{
  "dataset": "short pieces for a synthesised band: melody, chords, bass and drums",
  "noise_aug": 0.002,
  "win_length": 512,
  "hidden_act": "relu",
  "num_labels": 45,
  "max_steps": 8100
}
Rows from block 5, named by matrix and row number. Each number is 128 + 24 x the weight over the matrix's rms, rounded and kept within 0 to 255. All counts start at 0. Numbers have three digits each.
# c10: first pointwise conv (model.blocks.5.c1.0.weight, 256x256x1), inputs 128-191
c10.53:123148107153115179076171169102165112122144167090130149133111149140114084123121127149098128103180134180086134120127189124138147108129147148078159122111115168148129146102181108142153152119110106
c10.54:128136139140110122134149143133154086144099132111121122131154111151094133077100140133130127153108137140101144116133145114108139144131116122144131100097153125108142118143122120135129127130123103
c10.55:153142171148138118147133142152133097128156120128130131124097114111117094124114112160108142166157128117111131119121139097061130128145126187105151132129115163127136134130203138102097098127098123
c10.56:099104130144142110132126110108044109138103089108123125090091110147108137155083142094146157147100173167148115108140140135120101138150123147112124099122133091139139141128127132126116093126121071
c10.57:138158140137137136146105152102147128131111153169160140204130165131133123138143131146105137132106143144120139100134135080135136101135112101094140103125133141113130123096126115109116147137114126
c10.58:139107117113129106095106149165115148072090160128124119094094147132169139117136149133135126116105190132169107140130160116084139144149121147138155159111172132161137099136116146116134130107133108
c10.59:134157136140134106133110131148120189103158137141124140160098158121144106136147096144122156088185087127122109110152137135083119129117119122101121105121140118095166137140136097111108120123163180
c10.60:135132146131124159128148156119102165100124140166147130162133142149129135145124132151147156127108142153110126128148157111141116133142118125133112097127125082128136176095086103150099152124142122
c10.61:124111118109126146103128131128137137125093147083182157143077153128103102083084111154130168153131116132097138077073094105124104126148160123133162089139100123129120092087135081117140132152096154
c10.62:118119103100122154149113122122162108069153132148105134144139165107151121131113120151122156137090166099092131136095121133116117092134110140147117142142180145160167162151172147118112125123139117
c10.63:123141140166135148144116142118110087155094122163155158167152162145085094127092121182127161125147127137125110102107131092151055116118113110137157105124136129148145140079117117123116133113103115
c10.64:138160120149125133147131140113111100097143163088121119153129105119140108091145152155132154128113141146153153078144156124105175112149126094137114160098156086128168130140150161116137135161138095
c10.65:135138156117114136169108090145116178112143138137122180140121133143110130085126096144175165144082121171136128132111135126168101125093116155134103135126115141136190120162115135102129146098121155
c10.66:125127135117122183139123102131099105136130096135110161093137141156167147086135081170106112126125104125122113105142121134128129142137120136147129109112135115109121149167103133111136083142110086
c10.67:119139164127104160113158142134156138152125132116137134101140105105150120101153117141124145151142113190135151151101165116124123146185093091158145118150150100125132130124117141089122117156114090
c10.68:148149094143118124145133156143145155106117130077132110151142132126120124130106137118122104162126089117092160121112132118142153122122104113142097083148103129126117090158156106121136130156120104
c10.69:094114168054125115119111124100120110130134127142113147165110115117115133100103109140151122108105147126153120111143120120178112131107149137133118108098139115152138149114110113148128169126123126
c10.70:087136141124151142166122128164133096140130120106085166060093104163120122119145100143132112103128088139174149098147129142097147128090181134119140103142091124108144112152137162093177092108139113
c10.71:138126093153148105111095113138113170087146163134124128147139088178086129114161152143127156107099172143123088152154127137102156119127149172127116184106171103115140159146144132102118145123122132
c10.72:154111105103113136141127138117119149150140145112101092156082132124149134131108169120146125127146143129120165168143099102128166145141130148133116074157124105142148149160129068120100123148113133
c10.73:108171098123091107117099105118149109135152111155122142094132158131100100113109132144113118123171130133121122135126119096135093109132148127116104114123091098166151140127136100112112135095127124
c10.74:143133172120146125140147108101158095133118128104134121137077105162126135130106096121139142148109123093110133109141105166116101171135115147078098072125144124123151142168140089135162106135152126
c10.75:162126125076110127163140146106130148145138129123138122181086132102157134142071156118154123116157150115130177153171103151146168149143130137133078072135109106123136142140119089170082135142128137
c10.76:127144116118107155094123125154090135118137140182067126137127091130120127115143159151127150109129132141128140154166135132121156133139125111116136102129147119131141125114149103078080151116128120
c10.77:110168160152144092096118120130141157126160099098148150163132111118131140103122156099092146114154126141127111095158145123115126113091121140134119115081141116130134119149118139144120107116120144
c10.78:110148134197141114162060091130108161125148137111123159147133115113165146115148132150131137122155104127132103132107106136090099159145137127157098117139100076127142146171137173122099107117137135
c10.79:151160108119126138100158123142138124123157119135127134123127150144127107127121148139089149130097119125087105122126126114121114122123124099132127147175168110148161113085151135144153113118118099
c10.80:144107131136106123144099153133131157129118124136135136142131091133108133131120131139133133133124142129118116126150155125128101129100141175157134107107130134139157129088133137073123154110117132
c10.81:127101116150145128149095168107181130069129149109130121158133130099145110148156105121113121109102158162138110092124132114115136117133113111155146092119123130128124148149155184080111137134155142
c10.82:143121145165113105143099174139144094095120156097141162136134140129108126115121148118093105102120202190143107120158116134107114122163162172163132141106218084107137126146118167101145118099127133
c10.83:155091135215123128132126134145122135134178115138137150133110092121149147151124117148129136151128074145099126151124084132116128119165122102113104090120120155102118126106143155103106129129121122
c10.84:111102132094167149147083133141113111141130112148118142099101109129138079171111087123110122084120081142131125136149116127138135077080107120095136095127059124134103134086118129094143168122158136
c10.85:178107114125152114133119128144135108167138118131142127173081096123183139120103141113153100127137111088122149106145086155085131136122147115131081065144161134105142139171105126166153131142139162
c10.86:157137146073153139138077138128116090121088100092184089100136150113099151129093138132093119126121158175119118114117137134152096141098132091093139118106149144068118122117128164094128181140136147
c10.87:148113114074153140142115137104143145143145137119168107142058074129132143146049178092098121123100129130074150097160107202137172151133158109109082049127145087134122126139126114120136150152139145
c10.88:127105122143149128140103137112127127124157124095127123137149091135102126148123130140127110130117118163134091112142144124069133104093121121136133099097110128113108157155165154097127165099133140
c10.89:139140109097125130160082118129122140080138123131149132136137107119131129134094117124133132145144141133153137100136164124132111129103142157117120112122103117153162117131145130103135169109135164
c10.90:156094054135139137134148145125131102090130158147131108126116156125131105128125152103125057142140162066123085126140140072077175105084109110116123133108104154167144105108136116110134158124131126
c10.91:129161156149119117160112145089137133177138182137145096154112159148180131119119121156183169110154158141095142134167122131145142117140121154110172163112150131121142156136112119172112113151144114
c10.92:154124143098126124167106146123153145106161153106113101161117120137134162120056150121125121101147155162112147102166114164098153134113147126119104065117131082113161142130142100114119135147118151
c10.93:154152148158125101121098141137120157161108090101089120154129114136153101144164141102149142119147084130156146129115149105150135132132089120118125088085113118145128126155126100138129139103105137
c10.94:143103140163127159131138124166107115119133090118115134108116158140119152127093140151064115134093081138129149129146080133140146096102128122119121150133120158127084147108089143117141119130143104
c10.95:102083136145120127134111138149097101129141100098118136084145141140131103138128109168117103072128109165144136115142094130138130118099132150080156116128081139108132144124121131085143105106127125
c10.96:140150105105113131126129098144094109104108165130132113165079118130128104127142162146134126101128097111175107116171137118113171105141163095082141148108128121134149076116139113101117140141150161
c10.97:118115142146121164096153158094151135118106160082101122156102123141146140158130121119123131108148147181146152122110099091163158137132102134102123140187128130146136124115098117167135129151101131
c10.98:123114134145186157154100150119179114080129163111149133151133129146146164164146132162112144138095146135138122106120116126116114152130118120086118134140136126099123117128100122119139072113140106
c10.99:119122135166123141138124153086149117166142118127148114106173129156170112126096099120096121134121095159135156149136102133156117142112119130140133091132114108130102123125113114119136140137139121
c10.100:122123129168117133158128059135135132100133136136113148128145144107106126130105138138157097127189121120142142121083088111148085144130164119172126128158121133137158108071138096125041124143126142
c10.101:139095086062166098131092152145127115104124112100148108134123122094087091161135129129128110116111158132128114130139149089106141126096124121114129130109116153090139121111128135102132195102134140
c10.102:136138124118128141142129112115138141154134129133144126134110151158128142113114123116153177135103164172125089167142124163089124133176098149103123164110193108096180130155124174093152104134107128
c10.103:134130105156144171148155116130120121112120157132121138115108139134162130119121138148135122128122166152096108102156137150108156129151110137128138124129202125144144118155145172095131099119153094
c10.104:115105119110153155178134136101105126137108137106147135127146157090154119162108092099113141119120123108115122116105112125152109097131109129054109083109127088133145083100113106128169110116160145
c10.105:125150165137129165169147081167134126121118104146112121121144111118133128083213114153155135120147107156131116134118162120121112137117107125151136130127117110143108149124124129077100100154136099
c10.106:115121219126120157165128160118096162141122127136106125124104132129103117112154135123141158130154120124154140117120165123121103140136124136109145140115135079174156168131086115095129158140140132
c10.107:147122052116121138148112140110139127131114135141125138148089129109128112121056155110121100134108119127102149138160098125163133114149138109153121111155112139133127100135142123132092114149089113
c10.108:099154141135127146156136143157125090153089109163117143082162107123090113127199129149109119084143113127190141101132140126110119155161084120126148144145124155093136118096123140093124065142128084
c10.109:143100114143092115054121148111148091098130104124137114101127179125084091189126133083110128137153150128129103122119134068124147101139132135151136132120143153087123141108131114096164113146094132
c10.110:115146142128108129127131132135096115115119126106133128122120121134118106091088125123149157121159167195115107107113166131098092152165135142136091137121196066090135125108159131112137125104098142
c10.111:110135213132099107173109085124065161131132124117121106160118128183118164138153119133121194168150101120135139149101115130119088128123136138108089141167081108153139162115123067158108161123116132
c10.112:173088091160138103171097098135107141097140139106127153088160116152121153118126107122152103136095106096137129102161118084158140110108123141115107125162093139158175079138135081109145129121125147
c10.113:118131145191136137196119121111125167106117156140099117151124106137139164125142136152169165146131118114163140148116134138096132139134136111146088137155113107126158134179104120136097140124137141
c10.114:104145128116128127175133089106143128102137148112094137168148166154095131119121110154130177150139076146094163109102115112115133144133122097134120198188087099151150139150118092141126115150145136
c10.115:110146152057128107127124076144122077128142119122118184129131113100103141136110105159118142121105105154171134118126118114156135132069123134150087122090117116146161067180100150161119166114120186
c10.116:107133133166113142116158085131119134127152148132084184159111116129135150148112121130169148115107114115115128107137099126142109127123125149157105109122159116131171097090134134169123122094097142
c10.117:122130142127135124133099127128081157130136130118191155143103124127148101127118123130128173114146125201092113103142162097116081146152113126111111099075170107120127141115113178089107170119126150
c10.118:154105092135126149104165147138107109096117128151106140129123144144126106131139127115096071184114153082109135105118132112114150126125090127125134142151166154113145088115114110150175095128141128
c10.119:123148110113130116150098122134183091094116128105141144128125144129126117065150127120126154098145191122161091097126123145115086148126113110111126141144113086128153122153127161121143076130114141
c10.120:121115142118153139056130109134128129148101103141100104129156104103138108125138102101095127107120121134094130153109121105133152150086124133135123103120085154137096130142118116121131157174171143
c10.121:115129119120126133116125157112179115105076119118127117123132123103153095102122104079050103152105160143138119145144125136096128152135113144126139085076164136087126110149122149109161112123110088
c10.122:136111101100124131158122116137116109098142132127133146124120157128130135155072124139134104180135151112156139141114150109136159142099118116168104126112102115150159102151125119156126156110124127
c10.123:100132148095156086150076127134086170104116113185123138106126133135107105116139121143162114130112141088141123129116132108147085148096176162153140081117122117122152143121103119148081145108105138
c10.124:135115113112122123129125122109161098094152143131145164148132172150156112113114134110144139104118198141164100117116102123133079137144108138140123154140158105109181137131130161094142104169131151
c10.125:119171155119132117152114102149165115162148168109114140160114067151206106073115129157132189103118129153118115109155123129075121132119114117096096146112133088106126154147117089153131114109172134
c10.126:115098106174130170153121119137082175104140114130119133116110134149144153146112123134112134180163105122110138126119126140125137119181126125130124137133137114165149108140132138104072121140120123
c10.127:109119143115118132124116144126103111131127164123123146104073100098167101127123143137111158111119116170091161093109119128141181178144108082132124109122179106122147129114079163120148140089157072
c10.128:159108115131112094134109164089123139136136127139112156132118126129157100170114129095112112133124144141134132150111170097099126118150117124147087138108166105126128094165084114181105128124127134
c10.129:086139132136129089144130137075075124108173109127175117147120118103077143137091140107142174147121121150139105109123192118145115138108145143139140139089141104106118190116073136140097154089121157
c10.130:099111165124138101128091099147139122114091105096140087103092135154099133135107137124144108100130146096147140102148112128122125126096139128111167094134094099135099112112146128071138128141155160
c10.131:127146167126145111140111107104133183112125124121140153180123134147148177122099124109129179114129125147114130118149129149127100129130136139115087135118170090153179124112143171123112116112145154
c10.132:163086079161130137074126142141118113063153140168122113125140155123106138153130108099091067120133149079132108072127125100133120097167127126118087153127166155155149061133127175140158120139105128
c10.133:127109107154152148138143140114117142116118146112158181117098147117137142110108145155137169180144164176099154104105151103124116130142108136145137135134186132102162147131164124130116133157133136
c10.134:139184130074142139130176104127124133080116139108156143133119146181137139112127107109108094147138137123132121112164184130127138136104185116119152120130144126151131106146165126181112162135147089
c10.135:152093154119112157171132141126137139126088136114157109143082153116127109137119136126161132174105160137122122144120116160130125152137128121110102125113159100112171143144113085131092157128150134
c10.136:108130105110093116116114135102135113146134135152114126098105136124122127097055150127120105124126150117127156138142118124145148130143122094130115153119148116117142134153072124148110116153098139
c10.137:152151137145163096129142123123124154146118105122111134168119100137138146123124131120122160146136129144088099104124073179091091149157128133107114097085102079092072085131159139122160067118147124
c10.138:100127115115127137141124133138188107090147108151108157069094143098125148086109153175073107119155131137141122123129142104134132098144181107140124124144114132148138138134148142102181141102149136
c10.139:153114129137140074168104146115093082114137126128139166120151138121098119128104141137131108120070136111156157114159158085159082098111120113101098115122104112108186103125125113137172156100119153
c10.140:124145207147116106148140110124085155167118117109165099159118163095097137137125134173154136108130114122110177161165151125163097123151132131164114080122094087123098168111147128155058163120116127
c10.141:115110137130128095080127117138143089088159110142135128104119184126085155118112104175098117138103113147151142093137138133132108115120129091101130127166098124125115120121104103117168133088116156
c10.142:122086147104143106100100127105110135134153131131129113173072148140120147118115156137192111132094138103167092126128122136149090143105134151127125167143148106112109100112108089155089136150101193
c10.143:128099116141095114125087153099126140119153139145125134132177140140075128163123145152125109126159127155109108132113145134122140106082102135116156121111139138106107137083178106051099143110109142
c10.144:092152173157114123163096068121102195129155120144132117171082102104102120104150124114184152140103093133159142119149143125136124137103146126161112161145089087125138163095118093140097161158128155
c10.145:144145099155150122138114103122109121161164135129116166138173139140119127112138108124102138146121110141114096066151130131124085133121137147102105098080151113124134138061152126139162089076108153
c10.146:120135108133110119176131077119086161102159147152160186128144135115123110115088113146145151136128116137131100124158189129172125146112147138118134120104118128139172111148139112115098136103143132
c10.147:115141107150150177145156121137067098166141130126163169131177087152119070094154096127113160141088108177115125137118163140105081119113093099102118064095100124160115161117155104107134177128139157
c10.148:120098128159149111087136120117130106112146093129109133041109156120150124107102117144076094104169131165136131123100163109066160117151155115084136104153132203156103077132128143166167108114110124
c10.149:123153152162118152109128183126136112113133141081153131139124143129146129103116125145101152129120135190142149093128167142115094166166129125168117124098171104085149088156128138115138126131144134
c10.150:122156118113123144112127086092164142152119128066123059165141079141118109168074103087110109125135131152120134123159109134114166049116098107149112112092129132102101108186097142155089130136102155
c10.151:122155146097143157100136126117085102129115107122131145134134129089148051112109101092142152145131153123178136123128186112166149146104089143148106123167175125139188120112106126158098165127148163
c10.152:111139106105126110147111148096119132154148125109189141118111108094156127166089147158101133119090115121128137134089128127132161124159163099124082137095133128125118105128106139159129175144144141
c10.153:134121112161149165154096147141098115156143115134113139109139070145107121069152157143116136084089124163146137128135094121122114139136100095122136124125069113105101133127135094123126098133114156
c10.154:160095081146102106108129161114166111153116146120141141119119116101145150177139169126122095127123131135142125118073150097133124148154098138134173097136125168170079111086131170088111121116110152
c10.155:143144108103116163126144130133078146140130158123137104100123147066134107135162132129152147146148127160124123120122186117177123107138155127140172165137168082129146145095155139101111157145123150
c10.156:130107088141099188095178128091148127113119101159101098146123120158113135169129121110133123151119109090101145144128082142122188099120121118132154102149132133135127134099107134090139100142113079
c10.157:127122161120134141159150105078095103141083097134123116155121130077086102174115124108129137147128124144168160134092151079169123047109110106128136137116120098130124149074132128114124163189109145
c10.158:108144165098117104137158099060148083118110091130097122142128121142113131109111106127110157159157125139079164120120082128147128125099095098130129128107089137109099107169151146163150095144136117
c10.159:138128128114160127112079151106165143135114124120123123123082112122188097098107091092105179140115154137126112144119127141085083157123149162124134076105113152100111112147124112087124118145137135
c10.160:148076125148136180135153102111117120113146146142139148143160229150122152136104099120097105141126166149131142157106115082113147105153143156148099185150171161146174107120134182102128102149130107
c10.161:117135136096108137134118129149138115090121101142184180121098121083088112103141132157124094125121137105110151132094166105157125136145132160136156082172132126117148145165110079109122130102124084
c10.162:097081138126126151110122126174089147104164111139087136101116116116114150153145125108133113098157128133162133105150125128143156135131156169093154107135137130100136143148145137123124144108129146
c10.163:158108154184127132130116133163133128127123126110127134102108107149120152160163088139162148101128126103101126103120156108099135135152166149103162154139149163132130121086100160089137088126127102
c10.164:160085101133127127161141175135130135104085098140119107091157111109126140155091155117100122116136146127089128086112091131122139091145147116094159086138125152135097116080121141113119108113089146
c10.165:120119152120104156102124179131153110121105112141118060129101119119088103153105123092069135156163127098133132151061087111106153084153129110131141131120130103136115150089117145094163115146132138
c10.166:155104137084139130131128138132097122152121168135092125135106124117167126103124130128155129102129130139167106137131108112136054108123111087097139108119118131111123134132123115127110140138132108
c10.167:124118146104149106152096128090145123097151112092168115099178141092139129142115131129089126131131138136145099117141143131125105106094117134099152089148122119116075129102191146082098150133152116
c10.168:106133120157140138128120186146150126154103140117138124088147118124148164082110170119134143117127148131123158136135121111113076134162094110114136107184152132134123113144104117171096128132129129
c10.169:121149119122115107109097081144141109135143122140107162135165115130160108120099125160105144097133110117165110158119137126133178182088151133147098117108087144113103124126139084186075181130125151
c10.170:126127135131101131154147116116112113065117136076142098138122131109120114079078125164127088190093123126107167117122123156112203124120100098123082127160133111134148094173110113163146165165105120
c10.171:143077111104150152125154141133091133111096106097124112100123114117139114166119156105130092134129139110117095119114107120121154145154051138109122102105151143134110117123134143125186109154129108
c10.172:084143106116140103182120126111177139089123119162140222115124139129161119092116151134098159150129142113155098171119136100110088159123136140125093134133138115152158144113157127129133172135142156
c10.173:091150167123094106145111104077126113150138138123090103167107095141079164140136118071147127174149111170145140143137104123111114116149091127134133140127149079132131165174127120116085140125116115
c10.174:129101140108111138130144120099114119157175155105082146151153152137113129117137123093163097052096140108158125154169144095175091086146183203116124166067157142120172081137141125119126110111119126
c10.175:137115152098168130148111148140119122151109081125147131144085113102163127133131149146126071105139148119123115126065117158097168140185145122093134108120128150140106082120104098164114145157117171
c10.176:133090116143113113116066153090142135088113113131171145109180161118107148164109138145113109128141158123110093115107136120134127119114083139104158094143135158149101132102131125049142144111122140
c10.177:157134093116130109057132128108114114151170093163112158054109147127117143103101132142079114100119127132141085123143150144127114101090101110091122134097141143178139083124118149145149093119102117
c10.178:134140090161151139154108166091099103159165132139114141126184118154147097139117149126109103113139137131129141120160166135106163106142164118091150083095149115122125110133137131112134086109150110
c10.179:100139146157152134145099086155125160131122100109120139106087123123134138141108147114145129132128111125119129125154124106149143128127145125152119126134129090145135101112117136091102120148154126
c10.180:143101101095130125133110140141180112080142111123158156130162124093081128141106140179095101166114137091109150128117118115112168110141138100133111146146137150159188102132120130105136146141119125
c10.181:137117141177108119101130137100163116106159145104132128114115171154081131147095126139132096091157168146109149144115128099106156131134152156148096149137141195100122129113096112148120103115084144
c10.182:148135158148151126121117130113099134155144157153119131171118126126168136159141129165122145109111084129112156111150084118157136131146152102127105109103099149103117134107109120148147119142087151
c10.183:137170096058179148103166100121164147132150095121118143098118121130159128157107115140112164126112120134135085069145152113138094113090119099127134130143152172148130116105112143145149114138152122
c10.184:126124126118114124130115103087098117151143126102112152099140138128093124088098132158161089141125155070158159157125151115150114156135190164167112125147102157140108107108145104184079163156103141
c10.185:084060125171146141109116125147145105067128139164096168127128139143119149111116087131134117111134177122134112151136124121091187137129120150141119164138161143128113108120129151149095125098129096
c10.186:159113126193132123139117159116157121096138135161160111151142115128120173131109122123096127130101121116094115099137103121123113124126138099141120138133115119157114147093090146090156137093121111
c10.187:124104160126133133152116120152140173131119148120125109180106159164163170129110142121141149099169124149172114144129123111108152183139127110155096121133099180107154130120105174166086145124117154
c10.188:121128067137157145087114143120081129162167140143139110112140104055126146157122114094126113105112137117145139135128188126163152153136110129128135104100125133143133135183117109150085144132128141
c10.189:137145125171131152134118166126109111138106123135125130133132153145099131094116139110133112133082165130124168167127108151072108049137100125114141125143094097143108143150116108100167134159118169
c10.190:116137160126128096164088096092138186123115142136114116155117125157129124088117130109139212149169126139153146138117170112134098158116136131130125134157120125148158159126117055170073167128106152
c10.191:132158112176121169124103166117137116144174097153143132114174156165094096131121142121115106160100128123135123083149162136094105133122110130122142094091135137125069127064141106068137123125101155
c10.192:090133124144096117144118145117136115097102116116112086119128162126074122121152130102122136098167156124143103090113126132106088115123168171083150156103125095117126143132105116103118105120114146
c10.193:143126169084133095097121130118083089158108102115163115128111115089089091165152159121129131130120087104154130112129117107138119114146084119126181093099080141114142152139128137092132149088098158
c10.194:134137133128140141172186120130118163133105173143115132154129125106141102103125105122142206125136105162130143124101125122170164081143109124176101101159124078143159152138091132108135174135150165
c10.195:122141098154153092126120150139112139142167110120174094104099100081096098144148116159124157108163048149118126128117127122123144132168099101162161085096062133107114155143078121104099133128106167
c10.196:146108121126095113137133114069138146149151151128102100166150134143106129159133100113158113119112137101144153129141131077133162109123122121099105169129100106102130132119133030104106146129158163
c10.197:091089148164134094145144123125119102115111145082107141100106091125090137130098117116108101108097123118098146130109104091104151097126139120123135114121138126102153066112118150094129090090112111
c10.198:069129078121116149122127146113127129119139113119151077136173118116098112135123125115092150142173135130096135152097114100140119148126168122133133154121101156152114158145076125132115141155152116
c10.199:137131077159132091207118135106097170171164111130193114167104114099163105149129122091145184129050089148113106141137152116137071108101108094073112099134113080105176160133087110144111164130083152
c10.200:118100169097162142146091131129117130163144122124148180146110134118107120159074121116123132160123148151109107133126124122135125156164127141139094108099110124122123115133132120121111154120154150
c10.201:115150119114167139149140119146143093133174131098130158131116131145128120091129143172128125120100134105125117119125106126115143127134143143148114137153128148141132128129149146103157144136144145
c10.202:142123184128094106146099133104111119093138110156146133164100155098096130119122142159152110129139112118098127106169086136103101114116090118098088107142087067134117116131091119126167132122105145
c10.203:133162062096165146143150109114110128097170103099129127107125144108166163143118120159103120141145106121111138060111122139148153142122119092144106168157162136133125114134147129154129094154155149
c10.204:122083120089141116135081120117080105083144129173134128148135129130098140171128160135127106163119138135100109093139115148121163126142147143103097110103139083096154121100077150114197147115123123
c10.205:130136132084122121108109137151107141107078112122136110145099115111110134152143128086128118136173118129156135144089151121142184108144112112105119079132108144133189122115129101119153175111139055
c10.206:144105077118118164105130135134143145063133127190138148122149112115131157169102148176076106153103127058076101116112117128104187118138130094153097101135140124150143157100130152119140127145167120
c10.207:146111128154145130112131151155153131117125094137112140141125115170121096096110163057145085152129139140140167157148099166127132020146098087109121107136116130131154090133119097132153164146114160
c10.208:123139084138146160082157127109124135117149155153127154134082103126160160098117138164091145139109136139119105123139136135067169158142127122145130120134161123128111150116141187134150110160150113
c10.209:128073137130153152113133121157101156122110108109102091125099100129126128146135130096161057121072119093130088134134121102142137129080113109103151086116132163145122072111115129159132104078107100
c10.210:118114104158118126138116103092154085112097144120142172094168121143102090076095148149131110093097154124157107153154167117137111099128100130063135102133132137083170123123120114151140114113113108
c10.211:148120106174131080136103111146066154178168129131157108130098093094126089139180161107166091136128144154164134126134128132117137100150183153098144137087123120157123129126122127172144130164084147
c10.212:101153138112140131169101091155084136089118108076176124124159136090176136095113106134170125135137119071125136124105137138155109176114123138107127142127103070118105134140147161134099177136158145
c10.213:150148087158144158128164155163126151166132147143109132157112153173137145135146135103119153127083105166181163087144099104133126089193099133162104111162180096124130086169144125112088103146129197
c10.214:132162124088162134138166106151163124135170148115169149124104126121110093096129177176126118085118125112135114085130104139126125170149149125108135113147111130171114101155165108133103169133114177
c10.215:122126120143119132142063126149078112115101118085136188083157111148126091097134129159169096148174127146113112135079131079127136134148176133090097122175141129147124131118134129095126144126112106
c10.216:088126145160131127081120138163148125128099131153099121106112135144088148142160129126122151123149116138147122122144155095134123097127147183122150139112125122169133096115145141088168120120097118
c10.217:111121112135122116138098115145092095143138124150098114109118145173107179150145128118130134127144141142161124111145120124118104122139157168108144121131158093137126106073109138116111122081128148
c10.218:077119150126094112129153146154118148143181153147061101155140140150147162126115095101122147099144148170138079135141150134102118154143177146152123150134132136136125121089107146106138082080134132
c10.219:165120136090149083127114112166149136124136109147097117132100142099146143157129160109155142101084141128151111108122097117117142114152110107111090147105167124126134123106154161167119120191115160
c10.220:073125156143155132132113140163172105054134111140136140075148159134134138096154116106094137116147161123191086119112159107130130123133175165115174163150181114109171160130149148092115124097123112
c10.221:079127098135140115100133133116098104164172115143170146108067178091115129099110150162122139132154124093104131094127110125169112105194100138163140142116152081130161129129144190116135168092128183
c10.222:119117152109114115063170131092131122088121106117095116116103109140087114173122126113123083144112123123142140083114101113110149099128123120145138108080178152098114061117118186150149109115095099
c10.223:125101134096128123135116132128069110062074117164157162114118130121087105153107153123100122124155124111148117102121122095115167075130105103129120099152120083162210128139134125067158141096129139
c10.224:155129177083150165075119142131126144121089117146123141154111122106159093157129123100129131147119135123123113147146107142123169158160123128090143094125158122118110114092147133109089142150144123
c10.225:087131126161096134152110134130135092129128132126117185113100126121125099067122150161136132164138144126086118175080138147143147145143167128120122101112117119147124178093152137132144170121143102
c10.226:084078095143136115116121183143158134114129139153097105151119131158103114158129143115072067178165131075145107096109093076112160087105157140125112125107098127134135104124109101178138124158091159
c10.227:127128139113160180118129154170144142076062171120117129155071137136167146144104136128134138116140141153096112109109120122096137149137111109064132133167167139129138063119155108131142126138098100
c10.228:123108167101140160080142171121199170160094125131096083156138131091150138155136118082111146124137106157096143135159095106142169096150120112116131124117121111106116157145123160108088132154116132
c10.229:052145110092129117133131145136118138106123113132113090173102130162125115116097061110128168131154109154122101147121148130124122118099160123127142119136127083123176156131128118101151139107107148
c10.230:123134142125143098108132127109118137176143105085169102115116122114074118163144147137132161148149074125083149112116122089163104104151154153140158110110101119074103146166116139094125174105118154
c10.231:073127140164137100149100118156083147149162144148127103125167136158101138114115126146128150125114157169131089127162146149120116106107180118135103122121109111172119182119092107129156149104110158
c10.232:132082142143117119143143112168073140084084126084107115126143103136128128131139128103124134137112140132124105138110129128169136140146140154127172129130163169160117138080113137125122139091119104
c10.233:096152179146128135112103139137109151092128139162124095164120157140085156116157129123151140093196150156148111109135154124143075138117144140112111153154143055142139133121156098126099147118145138
c10.234:122102106159145140117136112095070113159139163161137106156120107104101147142099118095133105108119154092112100109117141111077141169148094144111118146057153145169120139058133144123141084099137119
c10.235:164112111134144164143143129178157117089128129171118147112164084107100112145099096147077137136064120091108116119077142113110142119086159118159169106150122136161140151133149099125121142128133101
c10.236:105119120154124097141132096122112053131110108128148096147165102138132099168114109132121126092096140100161114117165143117110126166133096134080114102110129092089151120102121141161102144149123132
c10.237:126128158129137141116141124154116136106098103133106123139132142214106139092127126098116143111152148149129141110174156122134124139088139131092108125156132123188124111139111085110086129149151128
c10.238:110111149112118122149103114154176136143144138152082165153135142102191117094093123129114130128142113126131128140101118116131137129111099098130132125159094074114130171128108097113079163156156153
c10.239:152134109099135109110085145141149132119112134143141182116141172109167123107125139175099133166162172135120146118123126158084147098165117117111106124134134124136108153095135095087171155141133125
c10.240:145117110111105159140117138122138146112151061160139161101143093101085104159122113137121118182117141112171120133140104134160126089127119150137130126159119112114137151132131129138122155133119135
c10.241:155122177121128132131100146169130165132145113115125117138162112105148107102080115107153130132155126140150138142141130141092144153144110102147120114152120122155107129142108120104093138134145140
c10.242:075137149093103180135159105166131150103100137129110131096083122131153111092112113166148135165142126104125125123150142131122173140140125148135157118131143134156128131146160145114146119120149123
c10.243:143121173126122124111133145172084134063110152098134158107121126118109124130125126162131062117111156095121100111121149093100108143136105176116152112165158158144094126128137105117095120146123123
c10.244:145095085186156134111136115112138111096123120148124133121145129138145127157121109185116161080131138093125116162133118097067142161149112105145105120177117123115136155122117109131118102106126135
c10.245:145113112164102113140113129111089138124165105112134151126143189095168117115113115144151151092159135147134139174133154124155096140122110120117091175145128063095171171134110110139095159145144158
c10.246:144141092182139173146123100105112124116109118139173116108135135155112080134125129156128122122120127105116131112108154149081104138127116130049133129111128108108115155158136110130122120131132117
c10.247:146119161134126139148109132132155142122116116138141103115142108157108129163104120129100163128126134123100145105118093115132151067155142088108144124130090101127137152075113163045164129157132153